{
  "n_mels": 64,
  "hop_length": 320,
  "input": "log_mel",
  "encoder_kernel_size": 3,
  "text_encoder_inner_norm": false
}
Rows from block 3 of the text encoder, named by matrix and row number. Rows with one number belong to one neuron. Each number is 500 + 40 x the weight over its row's rms, rounded and kept within 0 to 999. All counts start at 0. Numbers have three digits each. After the name is the row's rms in percent of the matrix's.
# gate: MLP gate (text_encoder.blocks.3.mlp.gate.weight, 512x192), inputs 96-191
# fc1: MLP up (text_encoder.blocks.3.mlp.fc1.weight, 512x192), inputs 96-191
# fc2: MLP down (text_encoder.blocks.3.mlp.fc2.weight, 192x512, transposed), outputs 96-191
gate.277 129:518492494447489573410475543474450478520558466471519446567388480547461488484518559513519497531519462490501506484466520462516472511457529459427502505489628520521546555510442509475525480560493453440554531521471438519499550529499475468481447570506517465463479455474532419499515545555484432536
fc1.277 106:450459499546455439559566505541493452474446562476514500470511534494551484478502379485450530510509557534489472535528550493488450496470486473559417479523441505469503484483497523534536468456440511604485501454513553563552537452488539461466496509468459575492550568522428579538472497482472556535
fc2.277 136:508498581496457485549481523557527514485435517471467456592484501475490454489483496463505493470489474448464458541525481481524507486498424520453491486525493477505554542506492624488471500516480450534492553474553500519523520554487502482504465526567463603511540515443520466486453530504523609536
gate.278 138:458524544500477478555492559476528461528515449511524491520484441482519542513531524513575534497557438405523493523564557533492448470526516520484451371463489491478517532551469492552492559498470541447591490555504497504485474553513467490497555533563526540447542542543542504593437519522475544565
fc1.278 228:481528493522584484482508559511491601440469509508537529463561499527490496500479522505541426542517555475506471511520543541521544550397516552496497532532465468477504556495532592553495516516546519453523512467471472442456447563505484512449510510489456477456473520508515452486529479447438530415
fc2.278 153:497553487480496465521522497507597560502487553527493544573536482447555449508466566513508446545506477410500487491526508502542471442502406468488473509497372515531530552588560546506492479543556556507533481488519457496446467493515493482442450481527466522542435522543557450532506485543438452443
gate.279 076:507533458522494456506507507532495486473503493511572438531567446470515513511508555476509537518555538564477508443578549528500533533499475514505404518542546485442487532515481496438531515528493510478472499496532493509537476477481425559433443506450463565479473523494465499535517476509478597559
fc1.279 070:429519504539553562502516480509532455565524466495509434559366636532534468490500536562508503509501481513484543466537495477506456437504504490477503489456540508496535440509541460520466524540444446504423536573533527610538493470480494532498452471500617497518509412531534489506503491477474503501
fc2.279 077:521489477496557564499533442449485482494526491522487547591486505504490497472552441511480520433549407462587546536495469464492512415430498510516494435528534506482521449468508460485525465477512449516532486542478543440557575521559471474538557449581548457509486405485574562511452521556562438512
gate.280 066:529537526477539502617555441413555487482498575489473505482482380554563499473464566502549500416522539494435412506466544547488440477517500517540575507478453536457521467412513496505553481480483508486488424470527498448533628519518479560498545467487535556493548477488490442478434512501454556475
fc1.280 072:436492507481531515494504504470564527481444533522531447463448568483475514498518550446455482508489459489530511453514520430531506477501456510494490399437499454545440525511464503512452482512528464564518517532403433526493413530448521501532569572524493474494520534527512481461477469504534499501
fc2.280 069:486570503499537448430528530437497468550486499574493521545521463461460503486502533468559571526553461497530464470459500516488506473485436494503492416506511454492490484520490515484448490448557522516513563494541580493455442535529563419510532482455482475505559493515479518513448518407481444565
gate.281 031:411526455519479461508453523448495498543461554555502419448505464465537539516485529494413518464536445506479457515526500557506434507551453486534450488495516502513584507533400475431468491464454486457491496520447532480515525576481540581524458479556534495463599433418498532527488505499555478601
fc1.281 056:520495488514568461466568480527470533414485509514545553583567440541470476509545528523534437559463521523493516558523524517488545465402528537489467476555498510539488545475532514610500452561446503496569450522461435505472475537523488471488482526489414544459424547516505437507498473483511488504
fc2.281 044:594551436536565475538513470527489475406513463521574496566555470512484497516507511597460485585480493526503506508508516591474474436403449554512433485535497483572496535530526498555545451510465546475564459471472453530503499527561524444501497484490471538461482620478492460499510469421496508505
gate.282 059:450456494481500503564520503479530532498502503521542479517508497456514556448430486409448515508550452560535520350536468445497442487503491478508507533489513468498509451520410496465437425518520549437514450548519521559500546481460508503468518553493478478526493521501535501501488506536530547584
fc1.282 046:491472481494498485473574413455470549522514520480528536516541444512503474494544457489525465513472511500448506484481539518486477519438514577511528414561557502507402482551490493554513515555435478553573541484495480512521560464585551509502545504420476423454478498600467514552529489544518490520
fc2.282 057:615512534522452550482494536569440548473546484511456501465575530539556463516487540554517478531549543565616417520484534536527559507504484493465526453494485511539434472470526488461458508509443535501510467493417481527458526526559533471505466466492514534492501443520515516474513456433549408516
gate.283 138:492446518529438488444387546534484487519501474547486449482498501475521496538492573497530491456483533444528422558510513531475542566469461479458514530520490522498535520545440546546411487459495501458463524513490493447437532473511511483467535496545552449481516492527425451487529556509594528537
fc1.283 117:480548540491481528455578469443569508501537524500529556489417485460525439498468522546493557492523498494492529431537523482513465481502506472589517437453456461563499479525544470487526497462446436589542497588471570569509514402488459517536526491532522546521411430503538491469469480512518480435
fc2.283 137:480528555492547599523483476523496495498502561533429487551420510521479453507531473484436509524488539485419520519529506482477498495485490438591521477538510566503504457531441469516510457442549503589554466478497502499488577501496447419489553511535590507523475438523447442462465511549509464474
gate.284 117:466487546490507524457473550529449515586499515507521524515504390495480446537438511470443519522549482525471394585485544481414497485433441469463470516541504501472639435500530491442482439455514493473497499488484479458444543508483479535496558506524616527498512449549518465489534531503465531503
fc1.284 110:537458429576481466521481523534468472464543484506507538509595488532493502541524452451490494498519469567508529522472549492476540431486420496453533469533537574503475523450544491458426481513452501464539477474465502460496527489520542537436547503492498513502525490504439486553503501514482488537
fc2.284 104:491480576600448418486433495501481506513525527495497447512506550498558463485537448489538507437453490482481538558526620487438479552517498488430523523542523515447489495509517436512462553479525483481460528508552516585466530470479472497460459509462526498534496542490421506531528539424514635488
gate.285 103:484486492482481557490623502533445569467475556499569536486594464440488550507565514527499497538549519570428518531547504522458459495477454466416519454536541512487529554442421447473496417463580559577527493540500529525533481496479475468500540504499525553523476568500493419479480516508500515499
fc1.285 081:500490464468450567488584495527455516488498519500539614475500469499489557498595486537512513516499511503526470538478467480466484465395562476462525460494481484510516439460429492540468518466436561482540516512498552518424456450467486448440565497470548555480453461548505496561510460542513512504
fc2.285 094:448503493532585546550471481464486450490566494473478479485523546489587521445496488499428425532492496479538513499466525526523522538532557460497520521449502487444436521514477465459481510455515481470526456497427517527531548510550543544550466504454463490502463472494565554493500504455470507453
gate.286 067:505584586516467469548597500498541486462562440490452470467414511458525540451471522494497525496462465554454447478476483562519484438464476494521458490478555466565470517565467507589496484500455583484523476587548495577468533470484528544525531488503564514498458488459444465498473429450488501568
fc1.286 058:460526423534466475415544471488532489515531496430573534516538502473505488501521527425430566534498454534571517491470528486490526532544519388472492575435542462420512513555539470543558463470495461516557469504542531497519484533490473450500459502466509526618513496486467496507477489442483488546
fc2.286 062:495496491497520515548497506491555512474559556489527435554557479454475541535471522448475503427435492561503492480573449481490462552572553546565503519548484434485574508482445459460515506392534475525472482495468583453528458496530523507581431457537473514517519580524492599452510535571543530539
gate.287 127:535548598498488504594541530539534474523574518516524476512422504481431571448510487467459500414515504508494486514543504573540512528520494528463468561477575446504412505463448459417533521513514526557537526525502490569537476461451536551485421533491560487519488475509515449470386531490526558511
fc1.287 120:421511470477506584501526459483539449460525491486482442541456590490539487478511556564501498551448453456598543473544522491478573442463533551585493470494508468584493490568379469542484507544483485507627494577464579519548535452534469495530506415456476517515514466451443531406456512553575491495
fc2.287 113:491477553471502561561553408433541457525569557461468474503465526444545507495520537505430472533443493489546459468507553441501519449477496570489519444426470451529443466569538522532495541537488499505511502571476534617536481488491547527530512455459554545542509414505519484441512524504521472460
gate.288 053:482522558489486520481503530539469492491500466506467543521457486439546483523435509536549510470438390472436471623518520545534498447510511511536521452487507410430459530483423498465501490466577586404505501471587505576527525560531461505550466494495449547487483463473536538511512440503434536521
fc1.288 085:534463442559430474535516477562533539432499461516515596514602496526550560505545435473479519415528524514455490475444496511482523423566444486423486565483452581486484497437518506481482502544578436512513510509469415417491464497481496508415494554506481474521536552509452467490468542431507511477
fc2.288 061:467487542513456464496524493525492548527519478533494539551548475562520570489489479437512525427474520528497466461462561504500531504534477419425533516511468510507501499509521503513475492500526419484499523529434477481404461501551489438358460505502477475506485533555457442542471572506452507501
gate.289 057:481489528450514503545549472466447535485456451520526544466510462560552573495501520551502468530572449563458448518470478510508518489532502558465560478537526565540416500507515448535535511449498465446487455575481540509530551486542531535439475490509535447502554510465503390463505441528558472467
fc1.289 068:524498505505452506477469501507443525435506518532466448567580512503541501514511472550499457526475493482466536454533480510490482510529555525546528570557462493461427490513403468518476493543481471452484418499560452547586562457520505518558450428487435460550551504477472481500534493534560485553
fc2.289 059:579393441484473480477460489510479470496496523486488533448527497524523506510536527482511523465509452444486546517508446485514524499548510503502442493507470438490480497483577483502519485573457511520456499496498520476489578479484563494475509479548433507546473456568516569516465485452525399573
gate.290 088:474566529463470496504481430464459480507476512442531506480428402505549518510494472484453503576427492494464496505504577505485534487433563490552523516468499554471573487604533512486444539485413546530512444510479607520512549473520473490445475519525568544457496585497532434479506460480417546505
fc1.290 104:551431464518506459515552499538512556445507514521530537533558456546494492497487489502582518560534594508488430506503536528517509482445491501507445447465444503554426517491513520597467497584547442418521471505455464475488399533484470497498512478488445430496441550554479491515475508447522483471
fc2.290 082:534515511506492551518523570621509539446454503509474562501591483533465540481497470529537454562518533447557497520455555544518480492487516517472505422478437504491427586498502507542524463542459524469565510508436485462531426520500476504472512507536437488415492480492530458554486533564472482430
gate.291 037:472512480449538458546534511448468476508512613527491414410515476527526579511525486480560525492472478452494372459439605579526485519421424489486492489489486486479512536478441444475505567485501520420446469487497494506512517544527506545466535510489544482491541523552469395489533434513475537543
fc1.291 052:499503481514432422475436562510451493510526539514500536504531460536474552517504454527569526510597480544503515583477562522449457426468444533455470487579576502531500540469487443504453463491478505491496488539570491543451573489546543544461472479500465477424507588420433526474544542531509557514
fc2.291 044:509554501517445443476463547492480519498520531469491556522481515544507455501509465529482478483552485532435524558510524535447504472464541553485504554501484560521537548513558478552424486551468545443478499441529460531473524493464544562417477442496478548527595529441471478571505500488525621509
gate.292 060:522486543474450533474463506534562581517506565478565544547487459562495557521438514509564460574420469529500549524519465477531560515492532442529457519508430555518509470542437513524519493505546490467497540471481524497410495475450505533458519489449539517563520448455466403474465526525407435523
fc1.292 078:451505494432561551461561527528516464503445496520428487580416538471477510511550500454483473494447520488541516393538525546511503548548513490562526444490458482431546520566468482590565499511501487495593531502490463487550434505457447475481485503524499513556439477545553495560418555522502443469
fc2.292 062:503442474540537519414518497401519483491505548551468505532511469485467492446537514473472519490490499491477496476477535523449479551490499509529563477464503468464530504470461522515552433490482474528527491505504471444595432503430433429562557611545521528558535569460509520481525548493480516432
gate.293 126:503539524519466500515476535475490582564500496512542464484580443437512556493565559486450514458555507517436478529505490534521576464507477501497512531524580520476494480504539570436502526435439570482448507543482499476502560558466516540524514526508525498485521515516569478455441399490473430492
fc1.293 119:473533505535490445483469496509545500479562488493494435463518538452506553541507541504431500449482503521425506528502480505545565458506486534551514540535554500482435474528497538494498503426451531485532489523498479443519555575527553602533491512441502564477551531457516570519533452466489488503
fc2.293 137:526454516544488483451493552476512535517567534503570517449528481525505513463459543476507455512504402509537592480485460536482476446497481472444466410525546494465566498524485476493502478540502482553459474479452515531448479546530511509514424479494450476534499468475503467505442470487530470523
gate.294 105:483455505509471520494607458487527520498510491503529471611529430465560491436532545488520526517466484537484528538579508532474483464481547548552441520564568480481541452443495515489514483525466491484420509503515470547502514507406431454464570536515495463569447463539482473468518517439532491544
fc1.294 068:435471494430569463541497497493473436472527460559506540523509518530501552507466443504475516494478416469497450480460522500540465486531518529590557510445482507448468468523530523515527493409479481508494467540553500480440482552472550554491489482582529555485553489497538502485528507526547541504
fc2.294 094:499498489574486406461482491483560506460595577425555487464502528444489461500452552534585495486523447502504479476496519550525430499491494540457501544480481452510486406507481613520505603501574498470393520516527472518451463472465521544534531486465411425524481522501549496521489464439458510467
gate.295 121:454477487507456537500481508538532469499457507542514498541432521522518464501508465520533512455499484446504514504514474562500519548508480447434473544457509467469562517467455457552476487574405467519482523578529537548517482550450543495369465517435514491470538554453460468518485453552476486526
fc1.295 096:503492470496480528457514505454498469501525514513486422528539454404559582496490513494498484511437419551475531501533492501554462482444493457454507547553451506477448483599449557508527497466508499528477498503606480493527603507476530497477499464496489428497585494486581537453520589513509480506
fc2.295 117:488502557558543524475536498565490470476480485512465531469599538499506521514533379487451499414537513474583470498441486493461507472595470483443495508504435546427371453508571435532484488499511446493431496508471490468433608508552534466508457476521464538479488462541474557525531427467502598467
gate.296 117:471526480474537462535460439512485500502450530518568559480491443519460491531504567459417514535512483563453529505520537491448494495507471542480466516534514457463544452431512463478500483530479540550497492491440527505560494471469427503435568500562498557490457457542435546550538540554517552442
fc1.296 099:536458521539448494455491521518512500536497461445565522520584517520532506487469410619439474481551621478531459525458425531501542495537528491516569551543521522497456507445486489481487422492536479533551550476471498527519522469501564394510528547523490534508544549522446514492501511511513523494
fc2.296 108:505526455459475504547499395531559524511476432454516448541500495450540506463515484520509458527451532505451609490510443467557528471494488470468501497518550494470475537492482505517515562503501501500557520536508513567512500505429514454439461512488487564521468572437440519508491501427489482542
gate.297 148:563458574409479512444525510507436508490551483495497525415491515487554505483527546503458511530499456585524501550541480509503500419500535510416489457522541500527545504420476540509484505488486586568483441534501575512534503493546550476427578570519493575500477520550464545456577495545506485472
fc1.297 120:478422481474519449512469526434539499527551506518552429511496490480459554501493573534516544478481495492424458468484469525508476547493531550585509528406474537427527510481480484451535539429546479469505480519514473488474564504476447540485435469477495498489489494420498525494497513476522495465
fc2.297 172:474542557439454490536519523492466474459481549488502446562515431474486462524571523523557504466461487480468470595541562504500505581489470549498515513507477552562540509517540583543539518539443492396469553527504513514512474438477461453520557399504533548479557487444444464500477529460455583480
gate.298 114:499525491527464485560512510533548555553512571539550476522494445517506482488469491493434548472529513483410444496507463480483533522489510482561491568451489519500523429575511497425434469454407518487490451467486497547491570484432522503441463540480485498562528473533517434426503475502519576571
fc1.298 096:537559488494573526533473502492551555467511543497548430489451413559488486563438464550491535422520602489449429570518472395543554545469480515564471503411465472471533485479514542456480515533505434483469408497469434450557508524465508518477491525445496477511456522503513555451479501430519544552
fc2.298 119:425492474496574483543549495542543503547496488493507561492508520504449490482544496500550446504517525491521517542466489503532484489537515530496490573567504542472481535492476481442514578487468490487486488487537432457498544507448511460411540561475439456419501491524463470507489473506513527499
gate.299 149:488533599462500465511550541518460518489506486526549519517550495476458501530526575443519510501530478473496400503467540511510535532565423497497522522460584515439535430444444526411471519492560463443500509474524503501537491464499470484516533539505500484555548529461447443519512448517517504473
fc1.299 145:440503537539463526427478468432455457520499505476468420459528493490582570466495414495490498513468525488475456491495551517520551528497442487529572541429461481417505485488502529527508480535484421555436516480498562467535484486489495469503452518524532517604547482549485473519417507537519495510
fc2.299 130:525482488526520544456541498492491445451497482465477487479570493567456548480531517471494501460546482449507480452464483580531463475530476547509517521428460471463509410498457490489557464481549486514498436546529460429506498453525411537546469490502507450559518528496560509469516548496529504473
gate.300 034:426382573503462513494592502492456505535474535502542420604517527507567523482537486522542555458484460547433495552494528519494452512505471464541452579534510483504496496537499467567548585530490512476523489502551538541475490575458434449452460550493504514518476502519424477503563489479503501502
fc1.300 053:486543552497551516551475545471491452536540480477466463426409547494486474477492549533530539488533442441523534488486480446507478508504485536490538451504534410484527464516570450456443506466509488463490512503530537541485551519493496492553588457508551463495533396573510518573556394526515500517
fc2.300 038:478520523510488505528482465410525526563560502520472519517413477576474465456470490522510461490511496532579587494521478403523475479483490533513573484544535481465504474553533481488443486492499560460501492504510534468427576482561526540533562505444562432498477424524480510489516417577525458512
gate.301 041:519437511518491498604499524531527486573517519470534457487518438472513491488401516455534533447542448509469506546500498572509535535495500474467526531575533572439505531508428603567555460421481514528480425523472419458478464613500496537496523501542508463532535491453510416521518508439487504548
fc1.301 063:451546520474566508524548502481522459458507529486468463482405560487499490495509568533550492465500434453513554442448544472504483466432454556463470442513468423499489536504531481521461525517513465545624487544505514522526471550513454460517584502483542518480461448517522517499496498497506489461
fc2.301 048:431499447454549496511550466509549433489531512511415433490406543503475496565530591535543506468473480457527484477478569497499445459440476493437517498578502504476496517484447513571489488486490443510646478528487522508531510523529468483520559483459543494535497408530466499528572427521568484490
gate.302 084:476564518511537437569487532562545506455480451487447507545519565489506511508425515493560425556523485451522572498454540490491496508516411487483449500509495403447473510450452586481491458566527534450466503438550470543505517528587472566528525474482453520487528455509533552546462547527508499528
fc1.302 092:554490535461430515499521455478538462484471573457430523557467505410546511523492491463419520484404503460504530490474482486472514594640508520577550556491509436493466492565441515513494502463522518525483491535476484479515493462505464578568507459490505484513488482499514516515444521560520450518
fc2.302 078:493456456481489532431509389431471463584512523484496490527484476455515509499502490499444549493453480524529513448478510533481481521537537436526476513479593456439531463528469482508623513504474531514441523512527528494530484464521486420545463496480522497539469522543479499518464479468454485577
gate.303 090:494575544414455539527504473493557536438470466477512507498522519497561582549509530445503443527478519503493533533489484519542482502546463492492518548550558437449450502498438477567500377475516584475552478495491480590534511477526470593548476474485486515550512497456475509458456471537478545543
fc1.303 082:512488565533495565507469444478443510467465409528553435504480553553465456495546423505500474541473547530459467487543513485550533499469491530521525459526487546497508477471506461474551532501476463528583449536486543450560500472498548499532509498563503537470510468524435461518531498501576550521
fc2.303 089:467525501507554550451459464501435495440549515499489544562520450459516547475551459457533528521551533522456470479563542467452486511408507435495479495486388498435507530522498454518498491518449513525553479496440503459497519517467543478476528493527493512506477486461562597492572529523464513549
gate.304 119:462437516552515466434499549490503495515601532521465456492514510520445537495521547455521487527559500457504495570482495588449524539479477507541520478566487542540532477378452525481418488501514517475503513513440471476522515495500517545532502540473542514497489456518461518467456483543507516443
fc1.304 098:514598552515494534581519513528526520545430528412489519528452510485439479500429528505466558495492489529446501495546499491519489511501418451540451542512497514408486553535547485484528469495502515582400462440475426458459536615454488423485483512507508530532508537526471454491515492487475532532
fc2.304 128:451475545490506511535565477481554454542472452464520453449511507417517557494489501494419533505559465504410600491508495429502554518501481566489510500496504507449465444475471499481450513490621452550397549503592498485507484458473529553486480520533463505465486547496580521454501515536483550553
gate.305 057:473518511464531552568549508527519561499514402527555512566563536508463507457467505517515545540518425449514555521512447469500462476544519509538498487560447514493566524470470510409518557517439508515454485462516533476520493554479485525482500572511431557468485526533539460556438488517457501517
fc1.305 111:471513492500548514478538532496457467446569493504515506530531545555460477496514503529532436506493449513557477497464574519474525486488490589522520518453402458512531472490467527550466605492483492467585444505470531446472419515543497535487531477482444528531487472520527521532476506491501499475
fc2.305 070:462507503536568493487507502482448441484589509551516515562477551489504456443529415511529483510477449450505498470486567545504479496521517487507522459427431475420532441490468526553555524488522505484594476447535548475467445487486498505506537511499469518574529493510510496564459421467523534463
gate.306 062:464473467474490497480498512456491512554492476553558515510520480534395533509443494535546498504510531543517440557482509528435491457492455519515475516535502547440538538510609503496467542429455527457430451505555486512461489505518462484515441519469469445490429526582520450563550430516512512490
fc1.306 076:472492464434508549515519458493547555502428504478498449520436574522491506473543481502497475588518591474530499499559549471538529481447441493492411419441531527552511583501536534511461465523481455474515548543455530568534491522495567484499517548471553529424456478473491497495491455464457542498
fc2.306 065:612520468476529555585543494558535510469515438459522535491476463446490463536464590491479477520538589531459573455526471541531458458458456526496454498465535451551496526477480546482456461487526534442549551505473546545516467564458499428528599511511495489469472523533493520425521495560456505522
gate.307 130:525524482537492508497535470482474470515600479433499484468506500517504590459486529484483488529496506584511529518474569517490578454475445506587486520522501455428597510485508494517471438566410599501436455492513514530547504525488444518470494482451492594541408431555444453504511464496503517483
fc1.307 086:569456561471492465543520495452426447501490446489511554491471442475459511470478519516512438470534541455562445490521535582518483552424485513526558538540534472487509541532455515569472572520481610436512571488548503538389533517445473456512532455545539499461522470482481510472502550489501519552
fc2.307 109:483507531550545441519498505519495515470499505468457558529494510494455479491525533495463499567528509505471508535512481551429524489468431466531442468511617466559514492475435454513469495509593507496480469514372486408497532551511441514489625501526508459518508513467475484494490527465519452526
gate.308 068:480500563460484571520536507467591474540542471505574528473494550521549527515525498541519494578437495486452539518476488522511537421551470493536537423522554462526497467481570463449427499536483501502474444560484478529502534507520472554524499482467448491516464553524495513506560509454529563490
fc1.308 060:512558541507490498440518533501527427636525490514522468446476523451478452501489533504501529413478439564525507432456531515454502400565433473495533450458534474529497476488435457426493508514481518520497569511507513477465482439517489468521492512481578539567541455495441506563457509558560481493
fc2.308 060:566504498539527568495536464371525484513462512548505436521537456492510494480519487443442510502517412516420538481449508500561470454551469539453540503478507517429553473496509440524501497516539460586501604451560401498525448458455480579517532481512525517544575460451464513531447519466534623477
gate.309 071:467503539496448450543494521445506466544518505514512480504551454468570563476503532418566446498522449511481501528593497442530475505501539458457521513573491519487516512560497443524496455500501520526443445463556502535528544489477440489461493499506478499485496545540468496493493529520540547547
fc1.309 059:482470546507478514465528522455528480546473555478481501476524483503452511538450486440479526469504501466456507532514482477467475548528607442489484471527534537565422494491520496459527490425554558499461439520463466439503504483491436403539538449509470514457514526530562532534565570564484529527
fc2.309 066:484466516514471531478460567501557439477527556506574555492473526555524504506416475491487498464535427493482455469465497520545439509476514472487540405446531546498481511507460501493560409429509537470494433538530525522509439436519588487552467565466449473449533582491513527604498433504493478542
gate.310 115:467536532486429495490508549492601523510458532474483501482478457441576492524512556492473481443514535412536498534494475491510506451438504472521528534489500539449600498545474480539481521510560561504531521582404501454445466489521463519458544547492560425474494423580534424471500508572509464501
fc1.310 097:509490516515416459475512529517441465521495529469478551506501522520554558514574465500463568422457552516521476513429483503488525517595538565498509512514547527480521560525452478473482477476443470530531481575513551497541506438537493503451477496488485521510489530473409490521508519540491482470
fc2.310 103:474509454504420506452492502494437465519521494529479514572510484608555515501466484471484485482520482531493450518512562504467524457556521402466462569446449518502496520501470508536527464514452478518451513508455490539474567476506462476480403530483511511574452500488493495464486513443455575480
gate.311 045:451595515474562525590554512505558477493519522514510464471452508509500536537485531412500559536451506476444538502520475499520527523553484508447493465567513480502519398567581438450502540498471492564488523485499499508477515508526536511436458508430556551424515517490467544523559543488489519512
fc1.311 058:512516452460482529449516460565413476491469471529484442538516509491545476533530477501512488527540538515503594510539504509487530442416562514479413501546557492506442531515462514538525447539449452515568524574514601633538549499501524479488528498581475499559476459516461478511518497522480463520
fc2.311 053:500431514544538586463455491558421565509499480553482523514496535581478536486503481466544465549513601483455557502544480537543490474456519524418455482470487460581454516515527510506484536551423489466573508470470458444493565525514523486453524478622478527524476457484501450497508540501474451528
gate.312 089:453472469521518564524499461455481495515528467544556435496406521583453573499444581501492442510490541509565545506560510439500501493472521549584504468518465481498521539508469482420495472486439470423452475498496521593527604475541510500527443520456483517492502526525543456512496444517482541549
fc1.312 081:487482540528500436509537465444473474445541533542469433454535509533466564502480472499525491470580508510496507459472501544477529530499494590530553577482452415445514498481490529533515503499472450511534537516538465494513602466440417493468486488479510486528489464468492459572510414500529516547
fc2.312 079:537483514479536471483539477459510498486529584500524405515512423509490502491428518477588525407463491556605506530464520481436520451441488497555527563463544433416521503451503486509423456557477490478489515540515525486448497530499437501531477475468526515604453583550469558531471474458527483506
gate.313 113:517523564493506541498477533540480525432479531439466505497550525520480543459475601463512522512590476475480499453480525553498489478579521473433424497488587475491500509431519434468530468542496536573389528567499477516492534482443430463466487508481532501512497458472527544471575521468556504494
fc1.313 104:490472499560528525470522504519556487481435512492504518481394592552528479450529439450486476468621555544514494473484490467527458458507533482464474519565548565506414544467572403508485457460573499506505510497469506581532600476500530508516468541506473492520562498538470542472569543493499525453
fc2.313 113:481473515621530555464472502534520496548540502395543505526492487591472499569463483567485470483516456492509533505486506428489526472481455531575522519488465519415519443477584499493454470449493466516447436521457474522490504532414450462429491412459463542497457472565486514488518444474459397536
gate.314 080:472522554483452505521502491471568488546465516534566442516413481431488456490457542463466588570501491532496486537491476442556528518512434494523577524533552493509578478550460461496529515464515489475510459500462480490470412504437438569488514512448495474511548470546479488523476536507572510541
fc1.314 067:488470419514495513468542506496491545541552580487524425501558460502472581591509509537438443437501529554584522447515572515418518527523448509520524524481507502509460579549422511492498544459446536490498515548488481485441497499498468544585404486460452589539450502454502507491448546504464483505
fc2.314 065:474467526544482508506472456477585497586509558559517457452535513437554522553482571529487486525427497512543452464551538488516558501524438509462510531490485552487508530514510565508508501436501497536434461528522401541527534544450551569530465557482471551472516590480426441464509439387463492458
gate.315 091:478462404519523545470493512561562500503486553513423497562569486507568498524509495485470463551541464461484535565511465520455477568526505456428489525515508515474468574481502483582511481458556557513548492475449503481500487510464485473547520516503464528494498469521465441468485521541475432524
fc1.315 078:468527532443535504389562505530424515427509499534526490521541508495500488495593496459539525539434502438500520462493488507528600480539504429511486498482497451547529531458481504497587464504493413525591523560531510447539452521494524479443533556579521501546498485483489571514473550531523436530
fc2.315 080:454475490516498563484554458506499487480471456522525515575461550566486467434499432523521477529467548439560498396496517509495482455461487481519405518514505506430489546499497472575578453459465460471507521449491519548554507523513529445496504539504550633562488581529500498508509504498526523612
gate.316 063:498508527511508485462571443493490477482574474559537428519501467505533508453566572556562534436465422534461534525509517549492464462523470479521554470554501540458540462402518479477463528529463468495517504457460456574485509531594504499533580539515486487509480497517477447542485490488519485383
fc1.316 081:513562492446495475526489502473494558504478544484505508468499491442543546494411531481507529502520565501538458474528514519536508595442494462582532508454523475484491569539446601489559436485450534546439531438512515521546466542411479532502491452525557535492538511447519512392478494515477562452
fc2.316 071:427520484527525484509529556504515557490504531419500453409518558474507548521494564509515512445506549460514489488541514535546517593517566540519450507458524533517418545538461555479473449462471521545401487573432591546535528487415472464511455481540508473531558542530473493473563414469477547494
gate.317 100:500518500473489527476431486467444511482563528511545534571512471498600475538502513408545532512505385598539459515506496440499497536498484457478466488548574536510531485423481433435510450501454504493501466515517528494488561488454528519454467495533523449481493485471524536538528499520461526504
fc1.317 070:458538533535506568514509508573515518519469510400534486461500518492550478497523507517449472517588458550509525514490589487476509462491547476485465452497629426494465484506526504471482512569550487529434507477442466491552565508500508486500517490447526535513488501538437475428501436437511580466
fc2.317 100:529500499464464512533546535553593501480484563536479541540439443488507455559485502551500559536494535520493561509488510458438492486432542479505512503480449558468516485586527479490444484558487404477559507466455496479412479505489498536501490534479441538497493477543515517483506441536521436462
gate.318 125:485430513471430585520607516519536574436569568510515456486513409490486579468533487481537534515545490492551452560521462515512494510483477471462518491439439544459471555477511471473517451526563508436520496516439543551536523478496510523432484551510506472418443555464468522480455441525420485500
fc1.318 097:493498486514578436455460491536443488580445352452501545504504519550503466533465513542495442531446501509472517464497533509474484516508474493510452524592609444555502468498473502537448524475465526586465540528533493488492453566492459454530498494507480539517545404525532486486577572476518564513
fc2.318 115:469445575390510517463488457517494485507451449528535495468573532481477531524406491547508453467458512491492518448538526522490495573522443467554510563529542475552488534520494451497536533487520491515545548489531544512531411500452516447481548474519528482470474545509450491471589531491430495447
gate.319 105:496549536505432557534482506513508514509483455492529534507528525438510524511444602460468541468480555550487487481582505513498566547521553516510454517510492452476546489506448537526427527510479565471476526564524538552458513497462468503469472499504436545464432445478529485525517426439508559473
fc1.319 101:517507467475532473528500433405485501512500528493466414394524477506508542492482541456537517575522425490497442384535527476474519534531476520533477486466529462511485489487499521494520507520507496507440460464515552557537485575480451507492493426536476484589438439438558500463471497498423522534
fc2.319 102:555471475429502470457435542521508544460526575523503481400545453569499516550549540466471509549493468404566484477534486537480496495470564480483500436521546564462495560524474428522529480502495464545521414511475508491481551579510506561490499490502501453539519574427441463425553466518504528508
gate.320 087:497546457517502431540446504480457529498563508463479529449500437448492447488423518456581485457576493509492496534501541562506493507496498487503478540534486485505451503398448564489492486482504558494515484462532514487466496457456520542474518568462482493492554509511474536508521509514527549542
fc1.320 070:558476484510440537526465467530486463477514407480473515513537454515517514455519412465525479490537512505467432491438588509499532461477443577492525484489460515470521516459483573470450515538441483485461477457550479500494558511548557538483461517511457511506492485477492468431507469471493543464
fc2.320 066:530469471423476469576506523543471492489602493503478457459507476530464447505463407519543463466506506532490459507578518564527556499550427502464503577419452508536466518456512574434498496558484514478533465476514532516478478495493499504539511578519466540474546483468432489504523531497514526434
gate.321 097:469578533508449512420514526489524508560510511554510457479495409500519562503415606447485576456467519512473488528530528486434542420532507432511537480475478501474566468470478473469510473515510504514449457520494489530569498542498481520475475530536533506561475494511471485486503449438475531506
fc1.321 081:536522546507485493485457452446472499432488489473461481494497547547554516483508561574504507522576521475462536437497463523492435492536523508495433521553442438544500516483452464450505520463535560455492529545501515551506609484531485424478558462508522428530575481554441528485566537490533494472
fc2.321 105:473439504528470471484478506433495493527438541550527448517510512529482525598457509489469558480538519549550439505487504430484540542454522522447570556516558479455463532432507525490492435508482446513474501581557526442536492509394459494530513470441527541529531542457462507482488436545496498486